config.yaml
model: "image captioner"
dataset: "made-up ball-and-stick molecule models"
train_examples: 195000
image_size: 32
crop_scale_min: 1
horizontal_flip: true
translate: 0.06
tokenizer: "word"
vocab_size: 32
encoder_arch: "vit"
encoder_norm: "layernorm"
encoder_norm_position: "pre"
encoder_activation: "gelu"
encoder_mlp_ratio: 6
encoder_head_dim: 64
encoder_fused_qkv: true
encoder_bias: "none"
encoder_qk_norm: false
encoder_parallel_block: false
encoder_inner_norm: false
encoder_patch_size: [4, 4]
encoder_conv_stem: false
encoder_layers: 12
encoder_width: 128
encoder_positions: "sincos"
fusion: "cross_attention"
label_smoothing: 0.1
decoder_width: 128
decoder_layers: 10
decoder_norm: "layernorm"
decoder_norm_position: "pre"
decoder_activation: "swiglu"
decoder_mlp_ratio: 4
decoder_head_dim: 64
decoder_fused_qkv: true
decoder_bias: "all"
decoder_qk_norm: false
decoder_parallel_block: false
decoder_inner_norm: false
decoder_drop_path: 0.05
decoder_positions: "rope"
decoder_cross_attention_every: 1
decoder_tie_embeddings: false
init: "trunc_normal_002"
residual_init: "zero_last"
optimizer: "soap"
beta2: 0.99
lr: 0.0042
beta1: 0.95
shampoo_beta: 0.99
eps: 1e-08
precondition_frequency: 32
max_precond_dim: 1024
one_sided: false
adamw_lr_other_params: 0.0016
grad_clip: 3.0
ema_decay: 0.99
steps: 7200
batch_size: 256
epochs: 9.5
lr_schedule: "cosine"
final_lr_fraction: 0.05
warmup_steps: 360
weight_decay: 0.1
adamw_weight_decay_other_params: 0.01
Rows from block 7 of the image encoder of a small image captioner, named by matrix and row number. Rows with one number belong to one neuron. Each number is 500 + 50 x the weight over its row's rms, rounded and kept within 0 to 999. All counts start at 0. Numbers have three digits each.
Before each neuron's rows are labels from the 100 images, of 14848, where the neuron reaches its highest value: "peak on" is the class under the peak; "responds to" is what is common among them. Only what is clearly more common there than usual is listed. The data: made-up ball-and-stick molecule models. In brackets: how many of the 100, against the usual share in percent.
# fc1: MLP up (encoder.blocks.7.mlp.fc1.weight, 768x128), inputs 0-127
# fc2: MLP down (encoder.blocks.7.mlp.fc2.weight, 128x768, transposed), outputs 0-127

peak on: orange ball (68 vs 0.9); red ball (29 vs 1.8)
responds to: space-filling (97 vs 32.8); orange ball (70 vs 27.7); balls: four (27 vs 10.2)
fc1.630:494494456538577533436467509489472436601528555503473494559478476561502408526587380532542558493526574504485461501420557532394472545550554544540528431456503487469560501516500530425621438442443551572410470486527466519480449558533452464557495465467427482416478535566491497482546505457562447456476528522469484512545411498451479436523537514403576434426579519423608467500526519426565486474461
fc2.630:528532488527421437465488528548505501469432489434538472459470515498480563514440587518460405513461547492487573550517403475523492532412390460407492551591528563544398495499465514548461615575494524452580439446457556467512592455509479518447447525482539521557449443370503515539405455571468500488450493458463465535446591484494560546424466507568427517523494512532464504460509494594415516561484

peak on: green ball (43 vs 1.3)
responds to: space-filling (79 vs 32.8); balls: three (26 vs 9.8)
fc1.71:540503520451504494501506411454435479604584465399455442583514562568461449595425542510516564547489454555472462518530558571470520460530462472442479491466511393487548538488502580471436499426460539504509455509428465412503520511563474534510473435511472496528478583420557511386530484593560441549497461541463457583442483486415538484482468503481502516520455539541598548526579520417490434375468
fc2.71:443463518542496518474449538524550521417428549524462563502454460540542535451591512504464485472488564470454580498475456392463398561492465527559532508536522586463515483472497476526559547613525465570517545528547531606516575529450565539508539621514497437424455403535469418526464499465488590420477552451505518437512497511498458489512523459516405477452540466424478516490468461545548608645543

peak on: purple ball (70 vs 1.1)
responds to: space-filling (99 vs 32.8); purple ball (75 vs 27.3)
fc1.542:557458493488464562430562523558497458446546500466539458492476426624513521559494564484514443454393579504471454502506526454627524568486562403570491470545469561515495500414534510611499453511495506560521566548455496503512417516551554559445594549561457554514552545563514497349488519468440461541491460495488480461508503500486514356571451514490462520545412517513461507526424515473539578496546
fc2.542:432497562529518440521486473489460508490466479556500594477510534476517542478554418522409482478594498534558431466597418551401463454539418503439578599521484388514625524547537507470525457585498532450580560489498509521537563473471508414488445522446476498485474536528597446569535384514526477430485499577478535613479467592481511572506519529528478478453601515492505514495532496452425498492433

peak on: green ball (88 vs 1.3)
responds to: green ball (93 vs 41.1); space-filling (68 vs 32.8)
fc1.663:470540547563554597516462490494496466487518538537449460565540453547481492471486482547510487632538476545439497502482426546514522442536470559572522504444493553545421592348556376452522449525546560505533433473558449429413545538516534463534446597547529480518476474511586530495522466480568499512440437572471509470424403404517450466540498541523466523518587420455502501489451477607524440503481
fc2.663:480519494458421376453462500474512576477481440434594494461456534512512480493490567417477520406459477478569519508498499462454479535426487395369550511518520465469579397606474618455458525438467435513466555489426571457549461489595510496513516436475471516507510537460420514489484489548477454465509550435486435579493502561420514512467547493425563498460413549507520500571516499389436515483434

peak on: purple ball (94 vs 1.1)
responds to: dark backdrop (100 vs 49.3); purple ball (94 vs 27.3); space-filling (87 vs 32.8)
fc1.613:494464515580553556462502416443480424541486545439590524507561511505483507456485512437542530550504467442448485520546470499486415465497479567496536399396401484502603535509378515393524517479543510603471551510578517443464507573520580456589436490503615502435556551515488521483567510468528538481526623516504556467428524505443479476482473524543541525552530573426504527484551523529566514487381
fc2.613:494496568521502429520555549472625487462476383505431590464521431517552563478446456530450496567527516490426488415505586498565529426486487487545512545611570543504507548551545516573474531551464579408542473421452508585527446425537436521444512558504452611534459449527462458463401523487468386468545477500449479504555528523577561540490490524504523518437532480522537456557444501466437477409514

peak on: purple ball (41 vs 1.1)
responds to: space-filling (63 vs 32.8)
fc1.59:519519554522470495444541477459562456505457499572421491475582466602521523573426456568531536528554509552459486505439582591562494464610591506441499410516484461537490467445439496413504425434534611509404531507409467529534456466576572512432574490444523493451534413460508544498470501521481553497562575570510476526433604422521508549473573531575525520472431471484591478508509501534492515520549
fc2.59:452524496544549491457483489530519485556494456458550543513462593405486493454617482510495529452515536433484424468545382398439552573445433468511575524464506508477453517518594560501555466475532360534615532482580591489469477545496508434485449562552407520533504611438443526549535481460491457474512523541488500516487379568449483481536451479380513509535529497484524484440470503467525466492405

peak on: blue ball (31 vs 1.9)
responds to: space-filling (93 vs 32.8)
fc1.393:525398567374506544525517478548508505595555543485564505576481458430496513413480485423452561513498554440482448492484525460524447547496428575476526582454434578358513488531522428490530484470489538504524431480531548557399581518484465528447551558523498483499457532473426428541494459433461458452463544482498565463507509473473539587392542552553462411457453531429454524563509581500469564563544
fc2.393:470578463523526463488465471389451517518467490532406418545491542614508587536491524490491474439509438526570492591552436489551498494439541439470494495505530418537535448432506498539540515502535452499442601513546556529531440552425574513595425498484521511523467502437482546471494484611574468587416532503526462495452494593448529406535548515413560491504542492488539587405567465574483478495399

peak on: red ball (37 vs 1.8)
responds to: dark backdrop (100 vs 49.3)
fc1.541:484580386536457516544559597529508497523572438458439448450624504514531595561568586480504541449655551467571554476515496582561493481552611522517455455517490541495490498497557532514545469558457507484478516458456495456444533501628488455461577542537532507547461505510502488528498609523550503464459499520513508463465578503589523442385537457502488488461465585563540518579485447508484476571502
fc2.541:546523538561572617480567506498565517487476493546571484638466568501480504541490426511482576534424528604511365567555476477454500521521548456587447489549516509574560523542432513410502538486510504583478516555562595481552413476451524545489556491457505609542558556529540470578488478539502526512497527523453478547580485490482542572569527546545491537558511435441518429425519522576564479459473

peak on: grey ball (60 vs 3.9)
responds to: space-filling (61 vs 32.8)
fc1.625:500423506464497466558629447422542512515467579435583511452530555490461503469499548539488515523584560530546393456480468515467503472550530509375501452480379507403530523559367525538538429553519519502455585491438464508462501528542402446460513456430625481520507590527524508528491546584569477544428585477502482486489526550499504519475514540406427508466455593462506510487487551521463476466475
fc2.625:443598491404408413489505500451535474451479368448488506477578493536404396572563539533541501428396503480503568568554433474508558538518486567605533527590522531460479432555461436541452504488534456445410520511466490453466471451508511529473514452485491420527489437506497565532497473498501480580449492448470517537541393605497460500516527503509565540496497474490511489500395413484547439514406

peak on: red ball (96 vs 1.8)
responds to: red ball (100 vs 64.8); space-filling (95 vs 32.8); balls: three (27 vs 9.8)
fc1.254:506508441429475434494512584526485544531508431477505461446471429624576450366544494534526457539450506454570526515519578543459500576515413539473555499492467410522445507477497424551487407466492492472470540504560459586462489445390492556562550482437585521557568472454483567511493521482398432529537513473506445511615459417478533439565477552465547430521431481429507462528536436582509490510496
fc2.254:468469508493559597526433413460590484470435560537427463483502506433537587538460499460500516478521592492434478423515446477524488394423513483493457457524556534517528560503489580423458542565546560455534460492481528437476555515503461464399475564533467484455419613581492378495545432530628543470450489527504524517460467463504432535460508482599508514538530473477505588497501554380523495421511

peak on: green ball (84 vs 1.3)
responds to: green ball (93 vs 41.1); space-filling (82 vs 32.8)
fc1.537:426555474538486435543465516511450579565502557500505485563466434468554496517554414517581559536444643496434436431447484596423524482548598518522556492589568459453437521469466523518472501446533488519552491583619492482575481435532511413495520526500475524503473529431549506547419506524560558467507520562586455463468529433418516481589486524504565519569530516531482463592424515490543414545494
fc2.537:560460474526606577457510495494537479514528488561550495480506545529395622495479610474510516484592485524556576621493472483499511591465451494451483515471480541600555476561546491516554507613484568546422528449417512525455476556501546579518469531486527540525571512543491568438658503517478496494517588494415486592565507545526492535459530477515476544428495473531516525470573507571533584558525

peak on: orange ball (28 vs 0.9)
responds to: space-filling (71 vs 32.8)
fc1.352:427548537447549494520511471531449505553501466553513443524527450508469469446608470534492534572607525530455486510501595541553395539597506547586495513468434445445601546472506445519528442527415467515494550400439535481492560500605473459416519540552539560444534529496449539477498556522462514403543522400547473489518429503364503543472429533472487580554510541522511495421425532453584475515480
fc2.352:513464392479439391457530564423574505473506467528478591455521500583446571534423461524532442544493504458437540489473489442471523465445521476385491523569544472460443435492479586487484624463536566479594409495590455522506488501510480545506536520514432469535457493529556419436501497485523434581557532593508500461540540535610601457493498470513517478430489504481432556538527468565459524385509

peak on: grey ball (70 vs 3.9)
responds to: space-filling (71 vs 32.8); yellow ball (69 vs 41.3)
fc1.332:466563530496585488484473531451562535489435494495541576480557526544491463538506576531438478549457540383493548470414488469445465490494394499530531503502445453467482538497507528537394441599568490560471547496567488548474494528388472493542452546592492514478498536454541435563560475438501457499444535572580528533582440518514594489461516438581444527491452484521510634417548428450526464623464
fc2.332:539443498458432486525579515541435461497542497482367455473575474451486410421466475508610516453527449578491468531513537499539525530473599544476508433474475554444467429515479441517606480372477510459496537541541483515454530467534469568469421588442551512495498435532439559504479467530552534434568566544473570428386543529560450503559536457446571609401550520510509493515520514517522526477563

peak on: yellow ball (34 vs 1.5)
responds to: space-filling (83 vs 32.8)
fc1.441:416431461573493526528473530525515541575525535545578552521491535492446511434442499625438518479496524514534465492420510560491546502439441525519384490419460526492519459541590470430460540567495474451509441449524417504474490515494487499576519548553464543457479546426550564451496398501520429439552490484573509596595469531425430550418583520509389545521567494563504518460493541507466380538450
fc2.441:560484536500493444470552484527432551510602398455433524471528514463547543502520422401617473541513485465520583420555542478473493498529564449529538527463495559469497611414497462556503494556573506521467571512459496445534504446427397430491523539491620489553513406529449453449493604558538497480557531534464510451436528531579602466564488465495496447444454453478450442550476483489515545457598

peak on: white ball (57 vs 1.2)
responds to: space-filling (99 vs 32.8)
fc1.743:569363494486566566375464378423438452501482450490571459515501503564517386520411505353530488435498525525490473548541476571472466489501541550545540390495412457510450441518559506511442500486483524488500491487498501490572442631575548450509527501510547575447531504556472564436446471459489525455540499479487523499619525439469535476515471526520480453450498497540539535506481526503513554431405
fc2.743:367575581477413421550492489543508464549446441529459550537461491500566583523554474614488483608534519502506529475471476439506589500500421474453432643541552555503473482440472473464451541483486491543501489522554577487459571417460472562533516473446449435565418472430460492518537533544530477473543516489559544417473473540498427474510521464534515516540537450514502463500510607509460371596529

peak on: green ball (63 vs 1.3)
responds to: space-filling (100 vs 32.8); green ball (73 vs 41.1); balls: five (32 vs 9.9)
fc1.446:507530533455525404459478483504526416540625533464578480437492466494499589568440448494550499486453511463515586352412489406423457476408474539567509540486526557463528544417576395469563505495552624480406446508544530455484504473422473560477481501582458443526486475505523507535522500442482460455494512526480429518410534460518529517457487451579444455501550566466520541470506504470538600544498
fc2.446:553444476534410590503531582528481585518445434545428477485474515511533441504476569383455505496516450495559421564512463514558596538557586443430525497400556476553506453584463539530426489467437427439468480472391449480535448529562582444517535416438591564474539512475459491476491524542501452565457498498508575414555459531432477541518541517438530538467523441515524454474498586465498417536480

peak on: orange ball (39 vs 0.9)
responds to: orange ball (84 vs 27.7)
fc1.286:533464450467453474590451570495525584467519421579433512456537560498487557514486488593548456537492566534495518516496454479427484524452428424465516544545484447455503549498510405509388477366582496458601578506508468578431459539534462446427532563435451521525604489464455448505507477523442512456586493567495481454549457604545516510462492409429422564455504480465529534559465475491525456563534
fc2.286:500522482520528503400513397574460449522479525431576415458493502544429493464480489505490529498491475436485440562581439604546582487506570552493504384518539560538501544537443531589525462561506508544439443539443351466536502446439474536535495502570551502510450496609549496463606534470546562569443503477459430527520474405490539493524462532545522390505585508472461463546518560495540550491430

peak on: red ball (52 vs 1.8); purple ball (29 vs 1.1)
responds to: space-filling (95 vs 32.8); dark backdrop (80 vs 49.3); balls: four (33 vs 10.2)
fc1.536:560478518541487604495480525513499574513457537481501463375541500491483491509426491575612466508466490521541427519477531412524517518476515410522449507488482507432496517472573571491511521454495471468510535548510609535494426480551498433521462608469556464560465499412436428519523423460473463457571501502496481384668551375526408423493557496510457510540523492418453528481572466511440531465449
fc2.536:423538517497520351517533438487489454520593500573485491546444527456520552476563500469471532419525496508479544501550469545480508480476448616538452471558496528533482484479430475441442464501478537516527539507508412494557563529411457528506549448538476481433551536520549521485403527450511517507470453509512539595329466658532553501514420488491596474423521488548577475526476536446552505573602

peak on: white ball (71 vs 1.2)
responds to: dark backdrop (100 vs 49.3); space-filling (69 vs 32.8)
fc1.170:515492610498535497486475517478511470576465581555504512636508551493564459520486468448560510482415511501438440479487457445557495556504575472643547492453446489542527477541458432537485487479514422436536501434508534581549515501552414514473463479475504533484513505523577510473558478453451479440492404474412407499611494615394503553523416536505447531525490495441460510497524509503422655517485
fc2.170:509503496497431491524500453430390491462533410493424432518496396516500562490433580588414500480493623542446555515534534558451499498519508445444495497485562515536550449460541476525538468490485467477501469482538579375470506494466493523483530502538473467595446495495494559529455475465532410438434572456505552526461440479513405564518599556382430415516488507533541585535450479509566365519492

peak on: purple ball (33 vs 1.1)
responds to: dark backdrop (81 vs 49.3); purple ball (57 vs 27.3)
fc1.617:540469461547431540471488561570613465504513490425501451404471425478552578473601513514543590543571442524486466547519492593507467561494391516471422464474560541429444523466425453559522423470459582468490530410485497500518489509643481512529538469585465480496461420576487483526569501444437501472536498514489386506453473463446483484444454412442524570521422507509556476505445540429514503468473
fc2.617:490507505485542541362525500475504553448490446462470563505497556451457534517419409524458477521495495554480439419520539381486515435553542585548474547612499438490534431587498511412466493615492555540553480587401399538533485449514437542572513527472542428514547460530593518510496477509505505480496520481548446458498526442624485370556510518526482565506535505587510442456561482477476470534497

peak on: green ball (63 vs 1.3)
responds to: space-filling (89 vs 32.8); green ball (72 vs 41.1); balls: three (36 vs 9.8)
fc1.579:545485534571553521463429461402519564565510581493512480478529453558488511442554524469395408448476471454488540437484515544394529394506485586523546389504445592500518496474440548609518483606511480524513478531483500517494527528464418519457479519490459563402467481495588367482466503462508475569456518506516481493452517378437486444473472516466514468473559488560495434549495526569510408439414
fc2.579:461505499467465528543567534575485427443421466510468493490500569435540525518475452537608581527456520578494459610518469439621464572532482426532432644482561428503463479487507491496544599418508562490508449504486473435443497446501555502491563504425532454563568526472400544527551465571491543406521513552493496526568507586516537541510548464538503538500461521474493550478534483430458556569624

peak on: orange ball (58 vs 0.9)
responds to: space-filling (86 vs 32.8); orange ball (73 vs 27.7); green ball (67 vs 41.1)
fc1.81:503587498528562513555576519497566439463486573591482548465514517511513484533504533548475576463482532533504528522516521510575500487530459458447549478478520530506445516484502532570565525346474473493501474508517538425534489657514551581542459473466594486449666442576517470566596537512508475457549573526483479547505570508556499483449640543433550491466553482576480513531497494457555462442593
fc2.81:505394508498475453466463461512472537514512442424465496547533479502477566505536525463521431601569531473450408486607528554440496517493467620523452530506537489505503516506534542429465569655563512462529448499460489553508564441526483461439590479528437487587365592477530552518420456540503490507461475463566537487517470570450458589575370489504476538505492528397554535523530496544493533526451

peak on: green ball (94 vs 1.3)
responds to: space-filling (96 vs 32.8); green ball (95 vs 41.1)
fc1.531:410515515545473529461484595522562505540508509585540399542487502502548411527506512432469527448478545529410538455477507526456437463440617404439440419470400532529490529485567499467497583442535476476472494373564508510569458501555386505472527533505477536499453456458471519478503509403454604424489483424562449417496467543495482467516554478540563424499484463501450590516485443543551432559451
fc2.531:533474543481464549470446478447499534497399405362551446451506482578459549551467463534570457679543523543564459482545446554569456438565508529477425542521550483535520428531528461509545501527463504455429488495429517452444449466401588452492525421527467464545516500571522512529548384578535434557503478510556414525576500497502475541472510571486499462441445493541526491450480514513451498400486

peak on: green ball (25 vs 1.3)
responds to: space-filling (91 vs 32.8)
fc1.650:536468553523524496518586514517543497485439592472534512487474563463463441524482350485480566576533489582481406536436540533523446470510507538470483508458511513429473453532382509546523569501502474594484584541456432513520509502576550461547469498338563496573563550517579561420432513516462458473539509541519440521552510491474532487439414458514552461466551494466538467515496390510650507496519
fc2.650:439567506463436534440437491504457516487466461454425535510477449490499514472525617586527429409449489470418486504524450469484479531499454433414559530561451524558482496505535484522474515494449556467503443411468522547443448554433386508463436395573421426454473417511462518533527471428458565549451476416446500450470469456450514437550490555483440588531394607521443542469487557543427511517465

peak on: purple ball (47 vs 1.1); blue ball (27 vs 1.9)
responds to: space-filling (87 vs 32.8); balls: three (27 vs 9.8); balls: four (27 vs 10.2)
fc1.364:520496478485542485399456584513598458557564563428579503474537480435569534410492531495506549599504433481480553650449492573491449414513468528585484559461495472476523600469475475520544469435465551587487543519520509484553509526506486564579464494555438533463527560491442506480517581483513534493598578379462567505510502430527459603389454512564550470486515482522516484448462548515560509485488
fc2.364:528652582473451537483548456488386555584489491456395494464391559545460453419489469460562511590498488592510475436501516527487560520519502534506457528521524512477510485570551492522395552556529468522443489506591520477486592417479440467484523418516580434581549471435578505525494467491549449528436464588547511506504579510477539440543446509516421500536527460490540485458556464466412442580500

peak on: white ball (88 vs 1.2)
responds to: space-filling (93 vs 32.8); dark backdrop (93 vs 49.3)
fc1.236:465482490565512393539408537475525481469547422402410472625471416504606507538445548524564477505369535556490512502551475571523549513520420501500476467449444479557457482456425423488531538498439469400519527417559509419517512494660493482494500455527569468558487546474542471444449554607528450413483500504479501499532493466516520445514427549495413479512527509485495561564533490459508542488461
fc2.236:469538476462408530448517470574532510574529489499593503427491568459464451460511496500474452532544486522394544510493449506445473440403559524586521530546511497409570451534540590533402465489578456523510475601504501577512508550426567565484447559369480548539494496493426622490457473412443495583477520533492575508455493520519476579534563419560603464476480501522480446471495462560505476557483

peak on: green ball (25 vs 1.3)
responds to: space-filling (97 vs 32.8); green ball (82 vs 41.1)
fc1.377:545529524426454546469485442582533484508490564404473504522556454444588458452534493563515473551499535538446454490510479504550402522428469550520484539546570490579500499456484509398466534402553520494524479464503505582476537490511476456507459490441553607604429564533470511468594467473506507584491534467503459473558626516572503480484425491479572364575448487569440468409491472493448565531591
fc2.377:527468487536566394470508483497518545477445486557495540481395530543449557508421512444484487474502471490561512467477576496474563506526550496369587504470413493439413503577541542564479493541521463536577525513537474502556497626544518565453596511507527420447568475541548442564452533404505512421555468488489509547483367507446540544539500502474420558471537451406530545542536439482571482554404

peak on: blue ball (76 vs 1.9)
responds to: space-filling (92 vs 32.8); balls: six (25 vs 9.9)
fc1.315:476467537512621484473502381437426548495521523450530447482487490439544485582457491492615531543473497541413412511536455529617524497527527514401409496439514509553545505561513485506501490420599432487493463464483528478549482477532472540491445496390596575498480552514478519504460521553512348477536442552493454522483435414512539557555479505626495417462478475577465511499507506486597495490501
fc2.315:516488487576491521499519505625590505501598518529426529527522501593528526480553561577424470442542552518597545533541572512418506506513481452619623570510444580448492537522548556506480567522395512548521477501532585563550526545490511568562542614540441453521512458513556514480543508505490540531466589481497565478465571559475499473482545525452495503577542536416498562510555490582474495597481

peak on: orange ball (96 vs 0.9)
responds to: orange ball (100 vs 27.7); space-filling (88 vs 32.8); balls: twelve (27 vs 10.5)
fc1.26:497593425569567518427611450516529483533443526567519478494456527370472506423479488562474483562544568587540360577489480524431457521428438452497476479558479387551438468461492473508590435484496395455482409471533467568467621546537474488506439485508426531478484509506540405465491534526499562508452478532474518482436542491532582479461488498555532420507534540481490544516492473520479494401531
fc2.26:448508520439419452546426607525444476434556514459574498477574438528406501575536486498478569477516452512448533437458498529635537493551472508484530549517536608470509532426483525587479536501549554516519592509463592515594488496447489540509558467521502476563476537480471457524552496464432438508541527439563504425566447582449409496510533552384457579560545481434521406492505579479473500541455

peak on: purple ball (28 vs 1.1)
responds to: dark backdrop (95 vs 49.3)
fc1.60:537512463518399500535487521484515483479498517419413453548450498431510563477487523363462493451469627437433478510453412559561467572504481422571479577494501490498501411368487521418511527554568522532419502490468520461561491484594514538540444553532433547553455478532487399583523485498554474502546584534387490546509546532491494509534499482460486539415442451478450468478466464576568457571467
fc2.60:476489404509505396428479521503592483577513535522548476437533491494616541470535534516505484499525567475531462578492516557455480490505504542491602554523465470601476541548521470504413513537483533472587489472527474523486526553417512556517527492415561463470427494545508485437426439511451476459635454513543498386539367463491491587517501518537550535567488529419550539602530497524508363452535

peak on: yellow ball (34 vs 1.5)
responds to: space-filling (84 vs 32.8); balls: three (40 vs 9.8)
fc1.746:496537384593448468501540405550408399560496474447536462580502609498521518552466517456551576452474497450475554579468517448471501538406561496408487515481412539396631543527496524475565389541476451498456536539468410560511561488474482464529506495503524465502475478566522513575518512480528428455584500498483498497466477409547573526517495532482460572517571527417474560515527479527551454430553
fc2.746:529488701493517553491421550440592575421569513484531499487501465519439437478487425536419455460517530572582471510582454512466501504569518488585484469603514471513443472515486527543473583394506537447450517489471583512455419551508521487519557477569462517468535467430492521451512417420462496457413498413511519507563466544523536441440466469487493434497390455505452544459471466485520556558531

peak on: red ball (39 vs 1.8); grey ball (35 vs 3.9)
responds to: dark backdrop (99 vs 49.3); space-filling (91 vs 32.8); balls: twelve (26 vs 10.5)
fc1.512:477540569540458479411509565514516439522446561417510466631401523590572489479497390521522448533537425440535519553517550480417513463565425456548552449504449516549519478498471470532554491505598575570608496529408510487470514534536501483600468468484553458531529532481426575494566500561498535634532500514515574548491496510440474462514605437483525499491461519476453563515486544522563521528398
fc2.512:472508497547500524520503425462465559533516410530495569458552478413433499557544616470486537495383576545523473478489412504599533447454481578509536525542561578502433499554525502414488454603432467408466452446563506490522474443473434535489543476488486611559555491546632409550467482452518465461464519436486435494514504486541557558491415576545494480530582443465541463531545510478450511451557